From a checkpoint of a small contrastive image-text model.
Data: trained on rendered made-up planets, 97500 training examples, 6.2 epochs.
Rows from block 3 of the text encoder of a small contrastive image-text model, named by matrix and row number. Rows with one number belong to one neuron. Each number is 50 + 10 x the weight over its row's rms, rounded and kept within 0 to 99. All counts start at 0.
After each neuron's rows are labels from the 100 texts, of 14976, where the neuron reaches its highest value: "tokens" is the input token at the peak. Only what is clearly more common there than usual is listed. The data: rendered made-up planets.
# fc1: MLP up (text_encoder.blocks.3.mlp.fc1.weight, 384x192), inputs 96-143
# fc2: MLP down (text_encoder.blocks.3.mlp.fc2.weight, 192x384, transposed), outputs 96-143

fc1.93:51 65 65 46 47 38 37 54 42 67 50 58 68 35 38 47 55 55 67 67 52 55 57 50 46 55 53 51 48 54 47 42 49 42 58 48 52 50 60 44 56 30 62 48 57 68 39 48
fc2.93:48 46 70 51 49 54 39 51 51 53 53 46 70 44 52 43 56 34 55 49 56 63 59 39 40 56 65 50 44 36 66 40 67 31 34 45 54 63 59 46 80 66 62 45 42 26 33 49
tokens: "a"

fc1.23:56 58 47 54 46 56 44 60 23 60 48 57 53 49 43 32 70 62 49 47 54 67 63 35 49 39 57 43 37 53 44 43 59 40 58 31 37 43 37 57 52 46 39 43 58 59 55 34
fc2.23:47 51 65 44 48 45 53 46 57 24 45 45 59 38 70 46 50 68 50 50 39 45 40 38 43 46 52 36 38 40 58 54 51 44 52 50 58 70 55 36 53 58 53 65 44 39 58 68
tokens: "-"

fc1.383:50 35 50 50 33 49 50 35 50 35 40 29 50 50 50 50 50 50 50 52 70 50 50 42 76 50 54 23 79 52 50 67 50 50 36 70 50 59 49 50 50 51 50 52 49 57 50 57
fc2.383:50 50 50 50 50 50 50 50 50 50 50 50 50 50 50 50 50 50 50 50 50 50 50 50 50 50 23 99 50 31 50 50 50 50 50 47 50 50 50 50 54 50 50 50 50 50 15 50
tokens: "-"

fc1.340:26 47 46 47 41 46 56 41 46 43 51 32 44 52 50 47 42 63 50 38 39 56 78 34 63 59 40 41 39 64 39 40 48 41 44 49 50 53 41 51 38 42 53 50 58 38 50 57
fc2.340:51 50 53 53 50 56 50 59 47 37 50 61 45 38 63 47 50 45 48 46 41 41 55 57 40 27 50 42 49 49 36 57 50 40 54 47 52 44 51 50 57 48 58 61 55 18 48 51
tokens: "moons"

fc1.86:47 62 46 45 36 48 57 42 66 52 32 51 41 53 34 35 49 58 56 44 52 63 51 50 43 61 65 56 58 43 47 66 51 28 43 67 60 55 56 44 40 30 64 54 47 57 52 49
fc2.86:54 45 43 50 49 62 42 66 70 58 44 69 50 62 72 44 50 50 46 36 61 65 50 50 50 63 52 52 72 40 55 55 50 48 59 50 49 73 49 47 50 60 58 56 32 49 44 32
tokens: "moons"

fc1.250:55 50 49 22 47 54 50 26 52 52 50 50 50 61 47 52 50 44 50 50 60 50 50 68 69 52 49 50 55 68 52 82 49 64 24 48 50 50 52 50 48 38 29 50 54 64 50 38
fc2.250:54 50 44 50 50 54 50 50 50 50 66 50 50 50 50 50 50 50 50 50 50 50 50 50 80 49 49 50 50 50 50 50 50 50 50 50 49 50 50 50 50 50 50 50 50 50 50 50
tokens: "covered"

fc1.57:32 35 43 60 44 40 47 59 51 48 41 41 49 53 68 50 60 53 61 53 42 44 55 73 25 53 37 43 50 44 49 57 61 39 64 31 52 65 37 65 59 51 38 40 64 39 32 53
fc2.57:52 47 85 70 50 49 59 57 31 34 49 51 79 47 37 55 46 40 46 53 53 22 50 53 61 52 65 54 21 42 51 59 48 41 66 55 55 55 48 33 62 60 64 43 40 43 62 54
tokens: "lava"

fc1.176:50 56 35 50 42 46 37 50 49 50 50 50 50 60 50 44 50 50 50 50 51 39 64 70 44 50 50 47 47 50 50 50 50 50 51 39 50 50 51 42 50 48 47 65 50 50 63 51
fc2.176:50 50 50 50 50 50 50 50 50 50 50 51 58 50 50 50 50 50 50 99 50 50 50 50 50 95 68 50 50 50 50 50 50 50 37 50 50 96 50 50 50 50 50 50 50 50 50 50
tokens: "rings"

fc1.268:58 49 61 50 40 19 66 56 69 51 54 47 33 48 51 56 46 60 55 57 52 72 29 50 36 51 46 47 51 42 38 51 48 30 45 82 34 35 44 61 50 44 48 61 48 48 65 43
fc2.268:50 48 01 48 50 54 47 46 36 47 49 52 73 50 50 50 63 50 50 50 49 03 51 50 50 50 34 50 50 40 67 53 52 50 49 41 83 50 59 50 52 44 50 50 50 50 31 34
tokens: "moons"

fc1.302:62 50 57 50 51 30 50 40 50 76 50 70 50 50 55 50 50 50 47 50 50 50 50 50 93 49 50 50 50 85 50 50 50 32 32 50 61 44 72 50 50 39 50 30 64 50 52 41
fc2.302:50 99 50 50 50 50 50 50 50 50 50 50 50 45 50 50 50 50 50 57 50 87 50 45 50 29 50 50 50 50 50 50 50 50 63 50 50 50 50 50 50 50 50 50 50 38 50 50
tokens: "cloud"

fc1.139:68 49 63 58 55 36 45 69 61 39 43 51 27 55 14 50 44 41 68 63 55 66 48 42 54 44 34 55 64 39 47 50 33 58 56 50 37 51 59 52 48 65 52 50 55 49 52 52
fc2.139:45 51 55 43 49 50 55 46 60 50 44 50 49 29 77 57 50 44 50 50 53 32 24 43 60 50 68 50 55 56 62 37 40 50 45 67 53 35 38 45 43 50 34 50 45 50 50 61
tokens: "moons"

fc1.259:50 48 66 59 47 35 45 55 61 41 30 55 68 59 46 57 59 45 56 52 47 42 53 54 30 42 57 48 41 47 58 49 39 52 42 68 67 71 42 42 45 43 50 53 74 36 51 68
fc2.259:45 61 41 53 52 52 40 59 50 35 51 50 62 33 51 51 47 45 52 56 74 45 63 40 51 52 41 49 38 52 52 30 40 56 53 50 50 49 37 45 51 61 52 46 69 50 59 48
tokens: "lava"

fc1.245:50 54 43 39 42 52 66 67 50 55 41 53 52 62 42 49 36 52 31 48 50 62 39 58 62 58 43 45 41 48 46 63 57 27 70 59 58 73 51 41 44 59 65 70 34 45 51 39
fc2.245:57 40 73 50 50 52 50 46 53 37 46 66 49 44 52 29 47 51 59 42 42 31 78 39 37 41 45 47 43 57 51 61 51 49 55 55 57 69 59 50 50 47 66 52 51 04 47 52
tokens: "-"

fc1.36:48 51 52 49 49 50 50 39 51 50 22 52 45 61 52 54 50 45 45 49 52 50 42 74 49 40 72 49 44 48 56 52 48 50 49 49 31 75 53 50 50 52 43 50 46 55 58 48
fc2.36:43 41 50 50 50 50 49 50 49 33 61 50 50 50 50 50 50 84 50 50 50 50 50 61 50 50 45 50 50 50 68 50 42 27 50 50 50 50 50 48 50 50 50 50 50 50 50 50
tokens: "world"

fc1.358:44 40 47 73 49 52 49 49 39 49 38 46 49 45 68 50 44 52 44 65 45 50 49 51 45 54 48 56 50 55 23 58 49 47 46 34 53 50 52 38 37 50 78 45 46 49 45 47
fc2.358:39 48 26 34 52 76 63 54 71 45 53 58 59 50 37 49 42 50 46 50 56 63 55 51 65 41 34 50 29 67 44 40 64 43 56 54 51 50 50 35 52 70 51 46 52 51 48 37
tokens: "desert"

fc1.72:48 46 43 62 48 53 41 44 46 51 55 39 67 52 50 44 28 53 57 77 50 53 32 54 60 79 37 67 46 63 31 47 48 39 49 44 38 55 34 55 43 46 70 51 58 47 53 35
fc2.72:45 52 40 63 41 51 59 52 48 41 52 49 43 57 44 56 70 34 41 51 49 30 68 49 41 28 51 45 45 32 49 27 40 63 58 59 75 45 23 35 57 41 30 63 73 57 53 66
tokens: ","

fc1.222:46 52 48 53 55 56 49 55 38 47 56 70 43 41 43 57 67 50 53 53 50 51 49 50 41 50 56 30 43 41 44 48 59 57 63 55 58 60 44 56 48 37 40 54 54 51 50 59
fc2.222:41 51 52 50 44 41 42 40 51 48 42 59 50 50 53 58 41 50 54 65 29 50 54 47 47 48 50 44 45 63 45 65 54 35 63 49 34 58 71 32 49 68 56 48 50 36 50 65
tokens: "desert"

fc1.82:45 67 32 57 45 56 48 50 44 59 46 50 47 35 44 49 44 37 50 52 45 53 63 54 56 49 49 64 45 52 44 45 52 46 77 47 46 47 52 80 41 55 51 47 61 56 51 51
fc2.82:49 50 65 50 50 54 49 50 55 51 53 48 50 50 53 63 34 51 46 50 50 00 50 50 50 50 46 59 50 50 50 50 50 50 50 50 50 53 52 50 49 68 50 50 51 50 50 50
tokens: "<end>"

fc1.81:48 60 40 52 48 67 64 41 55 66 56 63 71 59 47 36 38 44 54 47 44 38 47 50 74 48 38 47 53 50 40 65 53 45 40 54 60 51 48 66 53 54 35 37 59 54 59 38
fc2.81:60 50 32 50 45 56 53 23 49 62 58 50 52 41 35 39 46 49 50 66 40 57 45 69 77 46 42 52 47 46 43 52 43 49 45 50 40 33 59 47 38 57 46 49 51 35 58 53
tokens: "covered"

fc1.348:51 57 44 78 51 43 46 47 49 55 75 48 43 59 55 33 71 33 61 49 38 38 50 48 37 49 45 55 53 56 65 38 43 58 42 38 55 53 78 41 72 50 19 43 56 63 49 49
fc2.348:49 53 49 40 40 49 53 58 43 44 28 49 55 41 50 61 43 59 26 38 56 60 51 54 50 54 46 50 49 61 25 52 57 51 56 47 55 28 49 49 42 52 64 39 36 46 47 49
tokens: "with"

fc1.351:51 53 53 30 64 47 51 61 49 52 50 53 59 71 46 51 45 44 57 50 52 45 44 53 40 41 46 48 24 43 55 60 45 60 49 37 52 66 40 57 51 49 40 66 55 80 42 27
fc2.351:67 40 35 69 12 50 65 29 37 49 44 50 30 48 50 47 33 58 60 36 50 50 50 79 50 52 65 35 57 50 50 55 50 50 30 49 32 33 50 48 57 54 50 50 47 50 65 57
tokens: "world"

fc1.341:58 66 45 44 51 63 62 45 53 49 65 67 58 46 27 44 42 44 65 47 37 46 48 49 66 44 60 51 58 59 42 51 49 53 46 53 52 46 60 57 40 51 53 39 57 41 33 45
fc2.341:65 59 45 43 40 59 71 23 48 60 60 51 59 42 51 38 32 58 57 51 48 48 58 50 63 51 36 50 49 54 49 65 50 50 39 47 37 45 65 46 52 53 45 38 53 37 51 50
tokens: "covered"

fc1.318:50 54 50 59 46 50 50 38 57 50 47 51 51 46 39 12 50 50 66 50 42 42 56 55 57 57 53 50 55 51 41 87 60 50 50 44 43 69 52 50 50 49 47 49 56 64 38 46
fc2.318:50 50 50 50 50 50 50 50 87 50 38 50 50 50 50 50 50 50 50 45 50 50 50 50 50 62 51 50 66 50 50 50 50 00 99 50 50 50 50 50 50 50 70 50 00 57 50 50
tokens: "moons"

fc1.103:62 42 51 51 56 72 25 53 50 55 28 59 70 47 58 62 47 67 51 47 47 35 42 59 54 45 62 56 54 59 63 58 58 62 44 68 51 51 34 51 34 50 64 50 65 55 34 18
fc2.103:50 52 50 45 47 46 48 50 50 50 51 20 47 71 45 35 45 52 49 63 50 56 57 34 68 34 55 54 40 63 50 48 50 49 49 45 34 61 65 39 24 55 48 38 52 36 50 52
tokens: "ice"

fc1.355:53 40 51 54 53 40 62 52 59 50 38 33 50 49 41 51 57 42 37 46 53 44 60 50 55 67 50 49 48 51 58 34 47 60 46 51 55 36 37 46 48 54 46 57 47 74 66 53
fc2.355:53 56 50 44 51 22 50 47 49 54 50 44 49 60 42 30 49 56 50 51 51 45 51 33 52 68 50 43 59 64 59 50 50 52 49 51 56 39 36 56 46 51 50 66 46 73 57 50
tokens: "rings"

fc1.258:51 34 41 31 47 51 44 16 49 55 52 54 50 69 51 53 52 53 56 48 49 48 50 69 66 49 51 49 62 61 74 69 40 49 35 46 43 46 67 49 48 50 30 53 70 55 43 40
fc2.258:52 51 50 48 50 78 55 33 49 65 62 50 50 48 50 48 49 71 53 49 48 44 66 50 59 43 38 50 49 49 48 50 50 50 49 50 50 50 50 50 50 50 49 50 50 41 58 49
tokens: "world"

fc1.28:56 47 42 58 49 47 49 67 42 30 52 62 55 51 38 36 36 50 65 51 46 61 49 54 44 45 49 39 29 64 40 40 50 46 32 49 52 57 21 39 50 62 62 47 61 60 41 49
fc2.28:43 43 57 41 48 40 47 53 32 40 50 50 61 37 37 50 51 48 60 70 47 49 54 52 42 52 66 45 29 46 49 55 43 48 42 47 41 46 47 47 64 28 68 51 77 50 55 65
tokens: "lava"

fc1.366:52 45 28 42 45 27 56 54 40 41 31 35 52 71 53 54 53 48 45 61 51 50 61 48 49 49 44 50 50 52 53 50 50 53 51 55 39 46 41 45 49 38 66 65 48 53 52 37
fc2.366:50 50 50 48 51 30 65 01 32 50 43 50 51 60 47 66 50 50 54 74 57 50 50 34 76 50 54 51 63 72 50 47 42 71 50 50 50 50 37 49 50 49 45 50 50 54 50 50
tokens: "rings"; "with"

fc1.96:50 50 50 44 49 64 23 50 50 50 36 62 50 50 50 50 56 60 50 49 50 50 59 50 50 50 50 50 50 59 50 42 50 50 43 44 51 50 52 50 50 50 46 50 50 50 49 39
fc2.96:50 50 49 50 50 50 50 50 50 50 50 50 50 50 50 50 50 50 50 50 50 50 50 44 50 50 45 50 50 50 50 65 99 50 50 50 50 50 50 50 50 50 50 50 50 50 50 50
tokens: "desert"

fc1.260:50 50 56 50 51 27 61 46 53 54 50 37 38 50 55 23 40 49 27 65 50 52 33 49 46 60 51 44 47 50 51 39 56 19 89 55 79 69 50 49 23 55 50 50 43 43 67 40
fc2.260:50 50 50 62 50 47 50 62 50 50 50 51 56 31 74 51 48 50 50 50 22 50 48 51 50 54 49 38 50 50 50 40 40 50 44 50 31 50 45 45 49 35 62 50 52 50 50 56
tokens: ","

fc1.24:64 51 60 50 50 48 33 51 37 47 46 51 55 58 55 62 71 29 56 49 49 72 50 53 79 52 60 31 37 59 60 59 52 32 52 47 64 63 47 56 38 41 44 59 68 53 50 48
fc2.24:50 46 40 45 53 44 50 52 42 59 44 33 52 48 64 61 45 60 49 65 48 51 48 34 63 32 53 64 38 50 55 50 51 49 50 50 36 50 57 52 44 45 74 45 57 56 55 40
tokens: "ice"

fc1.292:50 56 40 49 42 22 66 51 48 71 52 50 50 59 52 43 61 46 45 59 51 51 53 69 66 46 30 62 54 47 26 44 42 42 53 37 50 50 54 60 25 60 47 52 48 50 55 61
fc2.292:50 50 50 61 53 99 38 50 50 50 50 50 59 39 50 50 50 50 55 54 44 50 46 50 50 50 50 50 42 74 79 50 63 50 21 50 50 50 49 58 50 49 50 44 50 49 50 50
tokens: "cloud"

fc1.359:38 51 50 51 46 57 46 41 52 38 66 61 57 51 60 45 31 64 63 45 49 45 70 59 47 32 60 48 49 36 50 55 65 36 49 39 48 56 55 51 36 55 38 51 48 53 55 35
fc2.359:29 56 34 60 39 26 50 49 54 44 50 68 69 44 58 65 48 47 53 41 31 47 47 57 48 36 59 73 39 53 57 49 58 51 55 51 64 25 40 50 44 38 46 57 54 47 52 66
tokens: "world"

fc1.189:49 52 39 50 42 28 70 31 50 40 40 31 46 55 39 46 49 57 49 54 56 31 55 53 56 41 50 72 47 69 54 43 63 66 52 47 42 49 46 45 36 50 21 67 41 55 54 51
fc2.189:58 59 48 43 47 30 62 46 45 58 23 44 56 62 28 51 58 43 46 46 58 45 62 50 49 65 49 53 53 61 66 52 50 59 47 51 50 27 46 49 35 48 44 54 45 52 69 46
tokens: "with"

fc1.104:58 60 62 50 39 45 38 22 47 64 38 56 58 50 35 44 51 32 37 44 38 54 52 67 58 49 50 48 25 56 50 49 20 54 55 45 42 43 49 44 49 51 52 40 54 49 51 56
fc2.104:50 50 50 50 68 41 50 26 50 50 26 51 50 57 44 50 57 55 50 50 60 54 50 71 54 50 50 50 56 53 50 97 48 50 50 50 50 50 50 50 41 33 50 99 50 50 50 67
tokens: "rings"

fc1.98:53 50 48 53 44 41 33 40 48 53 64 40 51 50 50 59 60 50 42 54 44 63 58 41 47 55 56 53 54 59 53 50 53 55 48 57 31 61 59 57 53 43 50 63 67 30 39 51
fc2.98:45 50 61 60 50 50 50 51 55 50 39 66 50 45 54 43 49 58 50 47 53 48 50 57 65 43 40 36 47 50 50 57 58 57 59 55 48 50 53 32 48 58 53 53 49 53 44 25
tokens: ","

fc1.196:52 56 33 59 36 51 37 54 33 46 48 41 56 59 64 62 62 52 21 49 67 47 40 58 44 58 47 53 62 49 49 41 35 79 50 47 60 55 42 63 43 55 41 43 48 53 46 48
fc2.196:57 50 50 61 41 57 50 45 63 51 73 32 37 54 50 78 53 43 35 57 83 39 49 46 48 65 40 50 50 42 47 48 47 60 62 36 52 50 51 56 50 61 42 56 53 44 51 51
tokens: "world"

fc1.310:26 55 53 46 54 35 57 63 64 57 52 50 50 54 38 57 50 45 49 58 40 51 50 41 36 42 62 50 51 49 38 26 49 49 38 50 64 65 51 63 39 42 60 62 34 45 64 55
fc2.310:92 50 41 50 50 53 84 72 50 79 56 40 50 38 50 51 54 50 54 46 73 48 42 49 50 45 36 50 50 56 51 50 50 38 61 50 35 37 51 48 64 60 48 33 50 51 40 45
tokens: "ice"

fc1.146:26 31 45 54 60 50 50 54 45 45 62 54 52 55 61 55 45 72 81 36 62 51 56 36 49 47 71 53 53 57 48 55 46 40 54 45 42 42 50 46 51 27 45 59 55 50 49 55
fc2.146:50 51 46 40 36 42 55 45 54 58 27 64 61 52 51 67 60 54 43 50 48 47 52 45 43 42 68 47 37 32 42 29 56 53 74 49 47 63 39 42 55 45 55 60 51 35 45 65
tokens: "world"

fc1.231:66 39 49 53 54 51 53 45 54 43 49 42 49 55 46 54 63 45 60 54 36 40 45 57 54 36 53 51 45 44 44 64 51 45 44 41 31 44 40 49 41 71 51 56 48 50 60 40
fc2.231:50 41 50 51 49 61 58 64 80 41 51 74 72 47 45 35 36 49 44 45 40 57 64 55 55 63 50 51 27 60 60 58 53 57 48 43 50 33 60 55 54 68 51 32 46 42 55 42
tokens: "desert"

fc1.319:37 50 45 43 51 40 38 46 41 57 67 52 61 45 53 39 59 59 56 60 51 54 44 62 61 52 52 42 49 60 45 53 62 49 48 52 68 70 50 45 49 56 57 59 47 52 47 48
fc2.319:36 56 68 48 52 53 44 46 51 47 49 59 66 39 50 49 58 42 73 53 50 48 52 50 41 53 57 50 51 45 65 44 59 44 35 50 49 50 66 39 84 61 65 49 37 47 48 50
tokens: "a"

fc1.184:68 44 49 59 38 41 53 80 54 50 54 60 39 49 54 58 53 55 49 50 44 41 50 57 38 41 49 53 52 66 47 51 53 45 32 56 36 47 70 48 50 46 46 42 56 52 38 33
fc2.184:42 73 53 50 50 50 50 50 43 50 39 50 74 54 50 18 50 50 50 50 50 50 50 50 50 48 38 50 20 50 50 44 79 50 50 60 51 50 52 50 46 59 49 50 50 42 50 75
tokens: "desert"

fc1.200:64 35 61 54 49 38 60 50 49 30 44 36 55 50 67 88 47 50 53 44 52 35 52 57 67 50 44 55 50 63 50 49 42 48 41 54 35 51 68 49 52 50 55 54 50 47 51 42
fc2.200:49 55 64 29 50 50 41 50 35 52 39 50 38 50 41 43 41 59 50 50 51 50 67 27 37 50 50 50 50 50 50 50 47 50 49 44 50 50 76 50 61 33 50 46 50 50 50 61
tokens: "ice"

fc1.187:59 37 54 50 40 53 47 46 52 57 56 57 64 50 57 52 44 51 51 51 27 61 49 66 73 66 55 43 63 56 46 58 35 44 52 53 39 46 55 42 42 45 52 48 50 45 61 48
fc2.187:47 51 38 39 49 58 60 37 55 51 31 50 64 50 50 35 25 50 52 48 47 58 53 53 58 53 35 62 44 53 47 71 50 43 45 46 42 35 68 49 62 50 39 48 48 40 54 61
tokens: "covered"

fc1.55:60 45 57 50 43 35 54 50 45 57 38 51 50 57 40 52 60 36 43 54 58 53 47 62 57 58 48 50 50 46 61 43 53 50 51 57 52 35 26 36 43 51 58 40 25 64 50 50
fc2.55:50 56 50 47 50 15 54 38 50 51 44 50 66 58 50 47 51 50 50 50 49 36 50 49 50 59 53 51 51 50 69 58 48 55 46 50 49 50 50 50 46 49 49 53 45 50 53 50
tokens: "with"

fc1.364:49 56 41 67 45 58 52 57 52 69 48 46 61 57 77 23 37 48 40 49 45 51 39 60 56 48 42 46 48 49 56 37 57 37 41 50 51 38 27 56 44 42 52 42 46 61 38 40
fc2.364:49 38 39 44 55 50 53 51 50 36 46 53 52 47 49 45 50 46 75 51 48 83 48 50 56 32 52 50 49 61 38 55 42 44 55 55 40 67 49 44 50 68 64 50 50 43 41 41
tokens: "desert"

fc1.252:71 49 56 52 36 59 49 54 44 54 61 54 66 53 58 45 29 58 60 23 51 58 39 67 45 41 42 44 41 25 42 48 53 57 45 59 49 44 60 54 47 50 41 43 54 49 49 41
fc2.252:47 54 47 59 69 83 51 32 50 67 52 52 59 47 50 47 50 61 50 52 39 47 67 54 75 49 46 50 53 60 49 62 59 52 45 54 50 24 52 50 45 43 48 34 49 36 50 55
tokens: "covered"

fc1.151:45 50 48 55 49 60 52 57 65 50 50 36 45 64 53 55 41 35 46 51 48 45 50 50 46 53 45 55 37 50 37 33 47 59 61 37 58 77 61 42 43 42 52 50 54 51 50 67
fc2.151:69 63 50 50 50 50 33 50 50 50 50 50 47 50 50 73 50 50 47 50 50 50 50 50 34 50 50 50 51 39 39 50 50 50 78 50 50 50 50 50 50 95 50 50 50 50 50 50
tokens: "<end>"

fc1.46:54 50 49 48 38 60 49 51 48 58 41 60 48 64 51 64 45 45 35 33 66 51 68 45 43 58 44 51 49 47 41 54 51 40 41 54 49 51 59 45 35 46 45 59 57 64 49 47
fc2.46:37 47 44 43 42 45 36 51 43 55 45 41 58 67 39 59 48 36 51 75 45 71 42 50 52 38 46 42 38 43 50 39 44 58 51 46 54 44 41 68 47 32 47 39 51 29 56 52
tokens: "<end>"

fc1.91:50 48 39 49 51 24 52 46 42 50 33 43 55 62 47 46 56 47 38 67 51 50 56 52 58 53 37 53 47 51 50 53 56 57 40 61 56 43 46 42 44 52 65 55 43 78 41 55
fc2.91:50 58 50 49 55 37 54 32 43 49 27 49 57 63 50 49 50 50 50 50 49 50 50 26 54 61 50 51 57 64 56 50 50 58 50 50 51 49 20 43 50 50 32 54 46 85 72 50
tokens: "rings"

fc1.49:43 58 31 74 45 58 50 40 35 49 48 47 64 62 70 42 40 47 41 47 35 74 37 47 47 41 48 58 46 56 68 51 64 52 45 43 54 34 66 73 55 54 59 45 36 51 39 66
fc2.49:60 39 55 58 38 25 56 40 56 41 48 43 41 55 59 53 38 50 35 43 45 58 42 50 59 49 29 61 45 48 49 50 44 59 47 38 45 57 73 40 51 52 53 52 46 37 53 53
tokens: "a"

fc1.267:30 70 38 53 48 33 71 40 56 59 45 59 46 47 63 20 59 52 53 60 48 48 55 50 50 38 55 65 43 56 41 55 51 41 52 44 58 57 66 59 37 55 34 60 36 47 53 75
fc2.267:59 49 52 66 53 81 25 45 52 36 56 55 56 32 60 61 43 67 55 57 46 44 33 36 55 64 58 50 41 52 58 53 64 47 34 68 48 68 40 78 61 50 64 43 49 45 46 47
tokens: "cloud"

fc1.180:44 42 52 52 40 54 58 42 63 49 33 61 55 49 53 50 64 44 61 47 58 53 65 44 44 57 68 41 50 52 56 38 64 51 36 58 43 52 53 44 16 41 55 57 63 51 55 41
fc2.180:52 45 56 41 49 52 25 55 45 44 62 50 52 51 28 38 49 51 63 54 58 84 50 38 38 62 54 39 50 46 60 32 45 50 27 59 59 46 53 49 66 72 64 50 39 45 48 43
tokens: "world"; "lava"

fc1.44:50 60 51 42 50 28 48 53 48 54 28 50 51 55 37 62 50 39 42 57 55 59 47 71 61 50 55 50 46 47 53 49 50 56 53 55 50 41 37 43 46 50 58 50 50 83 39 60
fc2.44:50 55 50 50 50 00 50 35 50 50 24 50 58 53 50 50 50 50 50 50 49 39 50 50 50 60 55 50 50 50 50 50 50 57 50 50 50 50 50 50 50 50 50 50 33 50 82 50
tokens: "with"

fc1.85:54 58 52 50 41 72 60 54 37 48 41 50 51 51 49 44 52 46 50 46 43 56 54 40 73 50 49 40 50 60 51 55 51 49 37 47 40 33 48 61 34 40 72 48 57 48 54 50
fc2.85:59 47 50 50 51 55 50 65 50 43 61 48 48 22 12 50 49 41 51 55 58 54 62 49 46 52 53 47 48 28 56 50 50 52 43 55 65 49 50 53 72 52 45 49 47 50 45 50
tokens: "lava"

fc1.226:54 29 36 39 55 49 54 58 52 37 51 33 50 50 50 55 31 31 40 53 50 41 57 51 44 62 47 45 45 70 58 50 48 53 46 40 51 61 52 71 49 56 63 52 48 46 54 51
fc2.226:50 50 68 50 50 50 51 50 55 50 79 58 30 45 48 54 53 66 50 50 40 50 50 44 53 52 91 31 50 41 26 45 50 50 50 63 50 46 50 50 55 25 50 50 50 50 48 67
tokens: "a"

fc1.362:41 68 60 35 40 41 51 51 62 39 37 71 36 52 55 40 55 51 58 56 55 43 59 60 53 58 34 40 16 50 51 56 48 24 59 45 47 36 45 50 35 39 37 58 66 31 43 58
fc2.362:60 45 44 69 58 63 45 55 48 43 48 50 52 52 64 50 43 47 51 66 39 61 50 48 44 49 42 58 42 42 49 49 25 52 36 50 51 26 34 36 57 45 75 56 61 58 46 59
tokens: "lava"